{"encoder_norm": "layernorm", "optimizer": "soap", "beta2": 0.99, "precondition_frequency": 32}
Rows from block 7 of the encoder of a small masked image model, named by matrix and row number. Rows with one number belong to one neuron. Each number is 128 + 24 x the weight over its row's rms, rounded and kept within 0 to 255. All counts start at 0. Numbers have three digits each.
After each neuron's rows are labels from the 100 images, of 14976, where the neuron reaches its highest value: "responds to" is what is common among them; "patch colour" is the nearest of a few named colours to the mean colour under the peak. Only what is clearly more common there than usual is listed. The data: analogue clock faces.
# fc1: MLP up (encoder.blocks.7.mlp.fc1.weight, 768x128), inputs 0-127
# fc2: MLP down (encoder.blocks.7.mlp.fc2.weight, 128x768, transposed), outputs 0-127

fc1.169:148134149105097115097126140166123118151134109140082118132132110086148156114108145144151129094156120140096140132139147107125173135148136140160131174108111142096119147150135107149126128122136096168111110106128102146197109080113119118079143142142139136153113124139136117178126107058131073130124097093111151112137139156112102109208108150147131124133124136128133097103141164152131145149159
fc2.169:068149120183128124118118142135129136102145116131136130177119138136108078122105130134122094087094130124120129144122139154108127114141121145120136143184133091105146154088149100135137121117150194145130090114094098150125133138113126152173099142136124167093106126140095176129138137121100161095118147144135110129173110103125151113077149078149152142096145113133136127156079145131112181123119
responds to: dots
patch colour: grey

fc1.499:096149138132143161099121183066152134156134166123129120178131109121116152148156174146114148139066119125162136173142177125115141148090169129114145118140134127126089130143096183142125140137140103122130076159084121097158136100148120134122132152112125127088117122136148101151112170157101125138177120127137110153114127107131133122162129144130120173164117114131151111107128143151134155091114
fc2.499:163076135136111139103166119162102141136155113149115137124115129163196140131137070127119128116150127083105115163139149130148105148087088134167142182143091103102127133113133133096151141121147147152127135107145107165124143148111135145138111131101170148121126146106127131087174108098125129116120147114121137121165117117090104106109102130118101122081139165176110147126143115116090189152120
responds to: hour 5; minute hand past 6; minutes: 30 to 34
patch colour: grey

fc1.448:136112114136166134103110152131158145113133141115130134110156102148131123142123174116102142125082130121092139099131157093189143166138118096143122168101125187094127137140127147131150120095168101094122146106136114109104153109112113141121086103163129109080167126108123141125116140133126156161133196117131086171146106171113144131141122105134114145096171111144121118159122092108113095089109
fc2.448:146140139091106137170137101170115122149137127139150130134091160166088103096160129146126140139164089141138115153106083145093156112111134136106127121163137074153105140092158107155143181159102121138140119107103112139127084118137140097128156162070110147145106100129139106126167132155148096109134094147127134103092149080136115149138151105130153122120090114112102167115122131116134146177119
responds to: dots
patch colour: pink

fc1.677:098130127122098148152124154123165116176133129137107111161156117140143143138130105149134121085140119126140122147128126127151104085116117111129175193169096134134143131148098166112152154121131136145100155116134139086151157160114076178134105146149135160147134139108138090118124144094129141117101117105091106147101138118142126150067116140140180127124126136163139121132134072170107083104169
fc2.677:103138132120119101117121126135120133161124112123102154132123122153122127160131121119132180144080114137153177120124095124160143117112146120138095139133129098110089121131115169138112152145153132115149143178130133120152101111128118095184126135130112108113137148129102120087115115118142138143075092096143123099168100139198129137127155143132145100125111151099170065148117170064128110086167
responds to: four ticks
patch colour: white

fc1.491:125104106087166142103129094156151146174122163130155162145141135135153151119117144162136145128119097148176160121086170126104099121089157111108133120125102105104085136141104117128125127152171135155119105106072113139117135153123134142144161136108122149108161126199103133093105121122079120098127150117105137118140154137102165156116059140094131142112126118108128112168097116106121129114117
fc2.491:156157121130132124150099135146155124108166090113140115105175188119140134137135149052134116105142120126153131149113107124135099120107136164113141106143110128109119126157094121105137138134123141110128105152140144119110139103139160123180127131114123114144131125107124152163160115101137138117122102108122169123172117155168063105211169123155089127140135166140131147178161107111120108144107
responds to: hour 6
patch colour: pink; white

fc1.631:119121178118098122106109127107098147124063113133121121108117121122144160153081081135102174114118124114134150127117159101112092114073163151126138172152153138098120118146109098140134116150097177163165140092151183128155147178111162175127136125139137150104138085137135116131142115162144124154134070122140120121138122141107114157123110146121130098116114155116129105125115132103076134117135
fc2.631:104151094098181105137148113155154124103095167105113182104154147126109103092109120116121121123092105130131148138135104134158109151078123114136147096155118115133113140116148153182094167128140114110144149128116137124114138125143124144102151156154101116156118108156095124146112098155127169140139119112114169112127144121121068164155112096150118140066154122166087110104139083140130157126099
responds to: minute hand past 12; minutes: 0 to 4; minute hand past 11; minutes: 55 to 59
patch colour: pink; white

fc1.240:123162105104113180132153113123132066167136139174104134169129130159147112132131125157139135121116124129137125169139089127127181138144156090163112136132120094164108093052123104114144143134101105086115152105124146118143151105112110116159134125154139115100130137116109114120176143117155144132144160090140144148102109162164144130110119143187119100127174125116153115135127105149143137161089
fc2.240:181111116137157106147120116121137169101097108098122119094096104111107112133100110115104113121137106140123140117137140107105095130136146144108094101125136130160188177187132126170097127087160149124132109165139113135103094139187171144083136137142100178131125129133133158153095139138123138145118118173096122123164102122093140135151154106074154158150123095129124132134121154112112112114121
responds to: square case; numerals
patch colour: white

fc1.591:124129138100122165143137128114104126129160153120126130126152115126155159135107142163094147138125080111130156146128159114085138128144145112154076119188142142110139111137117130127118116133140099172164128126126138137162116126110120162090175175095141154111171143183118142089099174147127152124122130093152062145091132120096094153133134124136109185130130098119074136135118127138166126142138
fc2.591:143142179096114105142114138167130139139123142150109142121154116143169122135114110102129126122163116161137120105156130131166121092136136151134143070123125156119134140093101119148149176133146090143172129143126149164130111125137124099178177161105131124129137115112098119131176182132114153145119147137109121085132171088138069129150121144136134139099074132111081135119140078094098115152123
responds to: minute hand past 12; minutes: 0 to 4; hour 6
patch colour: black

fc1.566:152114128141150114129147108141110114147131112125121126091123179156154125111126116100106114129131128105138126097140116100153105169116156128144128181138134142101159113138118087093114127183148108121129135147140161126104133120154117150112118125143138182142118118153081082123113140127128159125128141188154144141160127180114076160108133128157161068101161135117152162108157093128088162168152
fc2.566:112178156096126136091133127111110148151137116126132137160108119160130098134161108155154156130141117149095075181163148141119118125096095120088143103101158136141084098104092123097118121104152130130135115113112098117137125159096180153180161140149133111114131114094167129132140118114144082117094132135111165086101154102104153124139154137123128131097197114130093109153135118113126130116109
responds to: numerals; square case
patch colour: black

fc1.479:119113150107101121159165116110148140110121146089128126150144109158120132124138125155136120141116122141175108106085131172119158097109177138113112107151088120141116128144141207119136162116109116190138128145127117128128136109113141144123135168114105127111140108104099105109164148081106075087095139097118099109174148102130106139116096087126168137175134121116128157111165144108141120140094
fc2.479:101119128123183148107154146141142137148138125165136110118143165132131094108152107141109161142133112135144121177090142078082106111114108153131122150101122122119093165156072120134153122145180141121123142123122138145093125131119162132128113123086149150141122116150132166120116146120162071098106142113139158096154133090079146148135121103168078147152149153102106072105135138118162147142116
responds to: hour 5
patch colour: grey

fc1.470:161144107138122154138167142111125091106152124140132127141131140114099139134132104138133175164157130097084144114155094116124084144139126104159147099136118130137128107108163100181145155122083158111160113134136131088089136164150105093110105068096135111121086135139138097147157119136142128173116123158146141117092093136134086120094126154148111089118148089147152126113108112146128190142135
fc2.470:105124175162098136067118096140126138142151143130112175136161134169156099152089154083167092121105117166134131133133160115172148127103121150116152136109154130096107130166102158103097092098173097110118142123159122126155098108108138150149123138147161150121156133096134148100125099109107110106122121117152171116163139121146144108137112130136160135138106112112081149146134153120164090153153
responds to: second hand
patch colour: pink

fc1.653:144135127106119121103136145117094125132148118064151115121114135076080159154110135141139116136152136092162151103115143140107118155154130144104128137135095099156117188099108104136162111157136124150130088178134137165177161135113098137174106119149138141119158182140124109137150112113111095132071115114140109153152117111119126122145129138162167135131093119081179154108100127145129124152119
fc2.653:117155097112144105121095131139125087112129146166170116103146098142165055131149127130156161116090096180095136132146146100130167156131128144154150143123144170090092134134101125126094151109101073152178123096117109132127119128160160143156133129135120134114134121098106126147130162130139150118159140138125156076138140137123116119158124112125069112101154128160091092126160138100146133113128
responds to: second hand; dots
patch colour: pink

fc1.728:083150096143151138093151115124102143114115134128127124131163146118152142150146125082130126129137123119151089170153133146111157138114106130159097167124112110107167109104110139144099097126151137125171110119123126134130143123157139149130152136089182116107110106118083077119103133137113135134169129176109153110081134112134187109115162126138167159103171103140149091119150133170166173105150
fc2.728:159105140149175114142132167115114112139129130142119141148139135137105112129119137163132148159106139128092175082122125135125110120132108122150152090138119147166117141133161140097147134120122146143084150128141163108136125137133091138129115107104104134130171155176147143118159133107180086147136142076178082130174117115117082122157076141146072116143109185145116142116109130091136107119102
responds to: square case; four ticks; dark face
patch colour: black

fc1.296:172085161126146128120184151126109142072155132155144136123108126118087168105102127099117132096120162131118097154164122146108120127103129152059157097143100103161142118123150132119114131087084118112163105130151156167143130103128109126147110119140137148138092090159131148164101104140127180125107107142129159152134141094113134133114138121129086118116130098147156162137132091136160083144143
fc2.296:161136123113137080107086147121153103105141121119165155150117157133132119105133100129153093079133113157105152109135143121117115146104101134101130144140164113126138128143112154108096146152161178103136092122102131093146155102139121164133106092109095085127129135169141177110109139157121124127108102113176070107108126132084162110164106121108099145114085115135117142174086140147146096118132
responds to: hour 2
patch colour: pink; white

fc1.451:096102107069124097149107114149121113099091107166157145091126126141141162100141124102126133174095113111136105136143158144121142111131113110086122098129173131142148147104125151168146142098080105134125096103112133148106126107119126104101115154108111166166179136143149151166125159126124121134134130144179133144113170166072107171152127167117116150133131144111117130086101110148137137153162
fc2.451:138115103140100131125137137114113127165159110144098165150096097140106119159122119170072103085163141153171113124143180170167114124122145124146137111126113112124082110116126127114108164126111103177140131120132079095111143123115096170155143153108144122143123123112103120127160148128142126096063166139112117174133149146139130106115123099113182110167153157107117139164105153122122130101135
responds to: minute hand past 3; minutes: 15 to 19
patch colour: black

fc1.376:167088147136133134092091125147119127146134108120120120089125140104111106147083087110100100070095150125120122124141143123106121138157150136115165089141076144147132151107132106107131108108142189154177096085096157145099097168131137159147136118130139134137148127151110148137142156108140118172110121160101125205156100153139107114141125134109073101130124095126137134122129126102125135129151
fc2.376:109124097145139098133108112138170100087132148121169133169133101158139171138109119180124145148122108107154152099112116079091129121085150108173136112121142111128128138128123141138138177101091099132134128127114125135128155097135135169088115122198084125080103111130097153128148111150111160161119122117152124109135171161152128137119103109140151119100166157120083083121143144147125134112119
responds to: second hand
patch colour: pink

fc1.538:133124142139113156125117142137151147142137162128128154091174141115117101102135142091162144096139090104145111092094114134158134073097105131126090110138107096128109115125127108133134125146148178119128149143138124122121117142153114156125153164132073148116110130153127148116144113085153103156138167158148150164134169142123100133118127134185105108180127152149090082095180136143154115098172
fc2.538:159152098119154129119172084128124077116101115149133169116100114140124113126115110142136034115100146127123127177161172114126149139085130146110085133131166155148202136097149100119145141137152108139145089090128120150098129125142174102179104100131131128140144114132165117099135129130146123141137126155155140123099096116141115113139133118142158104092118116146151120133108130127140115129089
responds to: dark face; numerals
patch colour: brown

fc1.623:106141148111138156126137146129108084137123104109092136151082121122143139147094146107098103109125180138166118110134142103152142081133109130164147152167099138110145123070130105121188117176072139117148150123105125169129145158116114121160102091165158123136124111126102159147141113144132160128113177120147118134112139123166126116112119101138095138150192115155111139166124121152110104141160
fc2.623:148134168123095096126144140106130131128136114133139113155137150116145111120116098108154116158136115137120140171092082136123101137125113089177158114123101140148113129130116107159149123144116126134147158082103090067166149083150117128149093143143123141152107124111127102121154132107111119094110092115143168118104138160179157153082125174163195115123108132101118128092143144151131078112111
responds to: four ticks
patch colour: white

fc1.710:155121143164142151181108102106138105102093129124110114155133090097150143092098137116129090132145156128124124124137164122134111131154126148136158125133130114150119116119168095101127094118059133126141125106112100188149124125114086130086147127077133112124112140104130113153158110176131146131133079122171155192134135102111136128122119092139094121144159112164122146149149167132133178111107
fc2.710:078133156116090113140132126125100178149097140116119114110098145107104139139117179114148082083083100145111110114111146110137106177165129124112105111134152120145153140152146152155156135095118123151133139117143123141176142130117124113126144126122119133121098139129085143127140115156129155130133094111184126106113141180143089150092092127139115119099148071157116113118174113122080127166172
responds to: dark face
patch colour: black

fc1.70:137127072119144127138091125129124170104142175134123144145144091099125166129127127128121107114141080135168175149106174100130117070132152102149127103094138134128120147097111103112104145155121108173115132129142161145118181126139103129085179108122178153120133150114115162113129111135110096141142143128161142190096156137152135143127118133095117116113127118134116129129094122111158137098189
fc2.70:152105142098103104145102123069147127131114150089160162099088137109130115146133167123150120079092100177127126195156219140108105104132116118106141144145123120118108126156151127129118136137114131135145114128161140127129103147156107145130120145117105117094150155089138123159102120143107123175127135120120111116130120134084099155144125131149160157121103110122124142083149129075147163101121
responds to: four ticks
patch colour: white; pink

fc1.605:139114085161131147058135120090120110115163157143085136160081176120126109125131124118139155119138123106091098117105082137118137124148098103126103092078179134125140104153139144144104114122083127162128124130149116104127125148117149169079131175096141152099140114163137161150130143114124138151168173089114137153146150138105165100098114096137132133120123112128144135086126108141135146147114
fc2.605:167155108114140099147098120135086128127127129152143121129120112125132068136160151148115172133149141156098129096128162116089149100085159155122138107134150151141127146156112158133140142153146117111132123109111157150122090101134148110135153115100171059122107115092111121160142112151168060152153179135156123122123178091130137130098128107135105144100117128090146134128101163152134111142104
responds to: dark face
patch colour: black

fc1.209:150145086128144139137125120138179117117117123103140060142134132111108146134097139137110153108114133075086126066148120119133073130120132131122146132126072111152098122122136134154144157120130122129159134189101133177137145113139088124132194069115081123124126114131147130136159131098081142106121122166133112152085129123149134124115134144132128164136126160124142105123183143148139149128113
fc2.209:146186097163102110120126120142174168096103144115111098151110170104111125127129143132150146125119133061120155107127117138111089123110117119115156139120090129130088126122131177132153137113139116160164121158099123179137140114143092100134155099100130139162149137116129122111145147081085165082121106123127111124115103104133144112085137130130136137122120155128165109154198152158144140111162
responds to: second hand; four ticks
patch colour: pink

fc1.475:133158101116131129117113152115104161128112124147164127181153162139115120104150138127158152121170089136093116127099087117146134172096152093141088120148145143159123113138109135132135146085106099092139136138189136086162116134167179162142097154118152136137124126104133178107140135106152123134120122100119094135161146128133147132137150132113148127106130084168168085115113102098130156098169
fc2.475:114103170150111114183126124118142139110157163136080109079124142124107151157103101115115109127112149138173108140157164158112114108138098133143167120109127131157100116116126098091150102136118119148101135146093164133129191138091104118090124105156157092108177149148108089120108139128115118127151140146136150128123107137107112113119120118109081135132120178130102137126178139177116081144102
responds to: dark face; numerals
patch colour: black

fc1.287:156147093153149115087145131129131135113145123117136140150175142081152166128139129137160118093120158157076117105123125131149097123153107120127091118145081131099142153149154096144087151112119117123150184135145135148072126112168126179102114108097142106157077113139136137133147104110163149139109159103121125130110152142080114136077131128146132158153162121167084160115129127132119109148138
fc2.287:131175103161099093101119167111098127139112149138150123142160167153151150088130139110144111134153131144113113139137122131140150158110106123141133141101152136085135121096086089092135087110121104155101112089115113172133168096129163133113187129143101167122123082105096099127114131128081121137152154161127168144138112150149130114124133098119097115125120175100132175130119092110106100097117
responds to: second hand
patch colour: pink

fc1.20:121138149145151119101091134110124151116143134149136146165100105104094089147145144119171102129155125132143124145143090125135101070140155119123065096112159136183135139132137081154124088116102150143150116149141146083150153154146129129101128136146156121102098073168169066125145137101178131119147158100151129108109155147150141106116167112131152138128144162142119118120130137143121152116098
fc2.20:116108129129175098144133112143127128153120130078110125100133147145154149128132139076093148105096105092098141081092113129125114136128144179155196107105154117142118126075177140143120163104149140119091176095154151123099116131089177144161119143123138097141123099164109172125097118161120129156121130143158115118149124136091114117140110121143108122089096125131117147101128129146118092134121
responds to: ticks; dark face
patch colour: brown; black

fc1.309:149137111150087159115119128115123141128131158122152116166140148160087153091148130113147107128137107108137134112097166099131114115147096147083109132125134137132176144118148129103101166115089142153123126119116117158117120140121090186143091129156148150189134088105147097113133113160119096128098113139107145157116147101158124104056095127171123166135139156152107125159095090109150109119120
fc2.309:086168165190133101113159158120121101132112107098106118115093143111139118133133146113130141138167111138147151128141092129136158095166142110082161134101111149124133152157138153167114115150124153153085131108109157127144127158090119113130146123135172118120124135156139098131100118122111153128134152129144104110156137169130144187169167133077131176113112102125128149105196126162096133128122
responds to: four ticks
patch colour: pink; white

fc1.92:135109130139154139110152143129108128145121142122158110159116133139149171108096141148088136130134135149144107164081142117123102173142129138106166136107155174184143133103144121112171122128142115135122112131078110140141148198151079151162062083085138119138131107111123118141146112179120152127121134078160178139120131145127139143099115108106152133104138109111118126143143097116173131146128
fc2.92:141119124133158126123116113126161106087076132156146155098154099094144094139089150095142102098094160128138163156140135148160175143119152147133131145101109126137133187104122136155117131120103173134117097139119115132157150099116126126094118144182096102109135175145169120124129116159136157145150097125148112125110098099157155170107114121139095124160166112106177108147174121134122100138122
responds to: four ticks
patch colour: pink; white

fc1.763:126131088162102166132148084139134140135049129091107122119109141128113158126103142148159113147104098108151110104135108140128144117124141096077134125129175106136128119181110152125112127166088146164120122130185148120102089165161119159153138109134163163151125128098137114142145127102113143119178155111109123142080130086106113174154124152121131152144098165121124138122158129136111126108134
fc2.763:124146109176110075168113084168147126102105103124140141128165166140128136107157101138127109142136137119089162153114166154112139123170099111148087124185101117118124138098141163108120133105124073155115132077131095135134171092123106114119081160124096160133122113155101118089150116145105122126138100131176112139157100143162139150118143109155121134132121133123154126142085124125101146134155
responds to: four ticks; dark face
patch colour: grey

fc1.43:137150066115132153133141175119141131049129137140074135096118105090129123132111110152104110138157131110092105073148144100119145091175123110158097091130111134133109136109154125105121127131087108111143122112125129102177179157124123137110112161110146121088140151147164152135116115129124166099098148135106150162111145145131137104130116143126170153119120125180116161146154143126157137138107
fc2.43:132091161175126147135150097133099151156120119125159141120101161133103098140135125120126130106114119147159145137115140149123106178111107128089119155113095084184131160126134140120164145107181125149131107124115125158083084131127117113135122139142115110119117071125095093140174091055139102164149153165144166130165135149136144147138131119122118125099105129102121106127177165128112140147141
responds to: second hand
patch colour: pink

fc1.2:103164123087118125101120128113137084105132176147167151132113118148162092106169139141184123132113138112107139157119140100137088111166124100123139133123140097181093131167052119106117140143122141137128126134121082177119139145152144131118147109121099108136136139144143103109130130154121118143139133136105100171108147155108134128129107187108126097112138068122153163117138144118180152151134
fc2.2:131099161113138106140126139121132121118129098107106144174192117095147168121108138134124144177147089145103125116128122144124169131112138129138120125101142097123128184142134109131158140147130145122115109167140128136118111134155144158138157102098120120106125087090136135105094129168108093166081143121170106168127168087137083132118156107127124148109106187141178167156128153126105133098154
responds to: hour 2
patch colour: grey

fc1.381:124129118160155141128149153130083105117156128137103133086103111104122177126118141119113133117168171129118153085157109095119143137129147138124126131144121138110113125125113145139108122095145101122171092102134140125097157118064063175115115160121094102111107116107114139145088114175104143131157127147130106157114131086133118106134118127134059112127139093139165152138164095152167166149128
fc2.381:037087173141142129114129135131130154125116110101124131134137115138112143122143149161117081100141111116148132114131126091120108103141106143167157110129123123150151155150140115105086098166070159081139113158148133111120118124130084146163096118136105109138131111111085097077155122187099115142115117142118140113121125126136124078116135147103169171134094125142137139136148147115127161119162
responds to: minute hand past 2; minutes: 10 to 14
patch colour: pink

fc1.680:158122119152152141099136106081126147119131129095162134101119114133157114121121118121120083123148169124117115114141124116100139172114131163142173142175139146111126087113127116109124109141112172128149151098167179116095138115138139122102143142166130144103131179086143144121098106088174081106096163139114144147106154100122117201121096159136088118122084123125093126126128134101117140107138
fc2.680:116134122106098097165115119133131096100098118117105115133140145130104139132120167100155138153137069109107131107151079158116157111122135064131080131077104109122127197101115145104151135121137090106105107138142133132130119086116130100143104083096126116120130113165090117095163138159077150157137092105150115095139091128143120072148146122126121125120125123120168126106127141114114111143104
responds to: ticks; dark face; minute hand past 11; minutes: 55 to 59
patch colour: brown

fc1.436:116088139099165130139148109096131165173121118115166118122135072125107128118136113085152180150164131131109191115148117117152106144098163118145118126133178165136161145123142138131144133103093171113147094172106117159103121105078141131110137122137128139159177143133124147135161132128126157161119181157149114151138138155149125153129090131152150119144120121106119160119106112151148125179134
fc2.436:088141115132100141110140146173147113092139130145127162136149157155140161114114161163142114150117131150136075126103149086118154130110134094109091153181098091106146170149154123140124129146182101150153108077144146166115158132135117097158113115139115128101122119165137122187141122144109124153174101108124135155146150150124150144152149106133150131155143115129123102142110178150084155145128
responds to: numerals
patch colour: pink

fc1.64:136132170112150130116185113102158122120137166090108134119132138124112146090111112092142131138141166136168093138178086136125144131162145128127120120144137167140146155126163121134178107143128139125124085123144111152155073094111152158115149110120100128154120135118126117167148086171155133106145114105126129130148174131120150151147129135163140123100114103194086123141107068159109122125153
fc2.64:139140138158107104133130145125129118115149103136123151161131137126112163171142120162127142105146152079123135112129175169111154099138108117138121128091108113080154096126110094092088127096116108115103173107159110132119127152142083129117155129112178140160121146139131109107124146126080135141114154170103129119084081157106141149114170155101131096140167151098155099110123145156177156096137
responds to: minute hand past 6; minutes: 30 to 34
patch colour: grey

fc1.617:116110155122172138164075081151135110157152136141103126121148114112088154090093163120131126153157155139138107142115144140136145129169168137161126134146111145127144121156127107165097103107116116174122106172162121109128182112090150128101104114158159122148132130096108136117142127138131164098115154151117141137156122154106084168130101142131128135169100093134150159105158080096105162135149
fc2.617:146113112166103099103166169128118180123149105139136095128145110142109110177115100105106109131097109145152145072104104146085148155128121109126123149145108118128131154129125126135156165117121166125156106098082108154089071143140077126141154137123148111141117129119107092128101106127119081130171125124107126093093120102141123083117129152123134090090138137139074121103101144140125084141119
responds to: minute hand past 10; minutes: 50 to 54
patch colour: grey

fc1.644:144138175080126078140146127140133124162144104138126146104133115112135117121092168119121149151104112184135137155151128132139178138130151127162129071123155122141129146122129131160173136175096129115164117126117115135126148150129178121161195118119116077135171152090128130129137141118123112160121123172120125110148150170170125082150128119131137106091145100088107123166107138127100122138108
fc2.644:119082109196136118146164126095102111100142080113152123139129156133138135145187103120142146128142169141107120097106119125155131121111137124114087143133118114095140103130178109153089113106159099143131108125137136119130103107147138139122088112183125137150085133099131120150130123156160148138094149146165125139146113124120125175107162162094108106129122144122138154085128180163151148139182
responds to: dark face; dots
patch colour: brown

fc1.695:118113109165106146163157102145134105125133120098117150156117153128153145137106129103141135157152137178157182137135122137072135112140106126144134163131093109174126120175109162116131167141103134154133130152110102140176139101106136149135143100127133089099152150126138129136127105134147099080103076098106118146150143124126131140156073069112150149139160080137106121157139156173098119123131
fc2.695:051104151118160094108128121126119115108137081141130113187078142137116172131116122117128127129127149126109115148101159100140146100144168132109143083089127138174155104118120117174129129141148152095075133114140105119101119155117123117114125133155117159114134101133121124152137167105148121106140145092126171084161108092123144147126173168121079129110171153125127110127108131149152120119105
responds to: minute hand past 5; minutes: 25 to 29
patch colour: pink

fc1.318:148125107146118112142151153135117163070148161156134151130125133145102103140127117173139127171139160102114106172117121168135079090098091114138085135165152089121139120133103126131144072115103155117137098124105131132121151144120171127106139131156133086132143098162138094128111153099120103134106107144123075143125188113126124134183155101137134127108162118135115136154099112141083145152108
fc2.318:172131152117137144100113101149120143121108091134117152123149080105129166109121108056154096108158111160158119083148139087111146175123154174129123123084101119128150132108147115152123169138114097110133121139130096098112119148147135114117151122118118126144103135143089153147134146132154130075095118130146154113151080108136143132124147129157103125121162150088157130157176072125138121155155
responds to: dark face; ticks
patch colour: black

fc1.731:170176084157097148117113154099123105098111146114127123151147093119127140154143140140141152113143123139141109099114108121142111134169126137148139101128111133068124134148151127160150101110101154156131152113119098145141107138107095188126146092138180114156126102146144147136114167100093133123174104077128140154063136114126148078107124105116140155128150134145137168102118119078134105147127
fc2.731:141121118107106140147087120128103100140123166126137157129088168174129112149136161094148108153152152140121133153080111146163121128145108101112079136076123098125102146134109108136126107179136109163100107147140127171129147100123097104120120134103153124150152156115108102113125169143082170112127176103137107154135132143142186084114133124113118146113107123128138140119113138152138064089106
responds to: dots
patch colour: black; white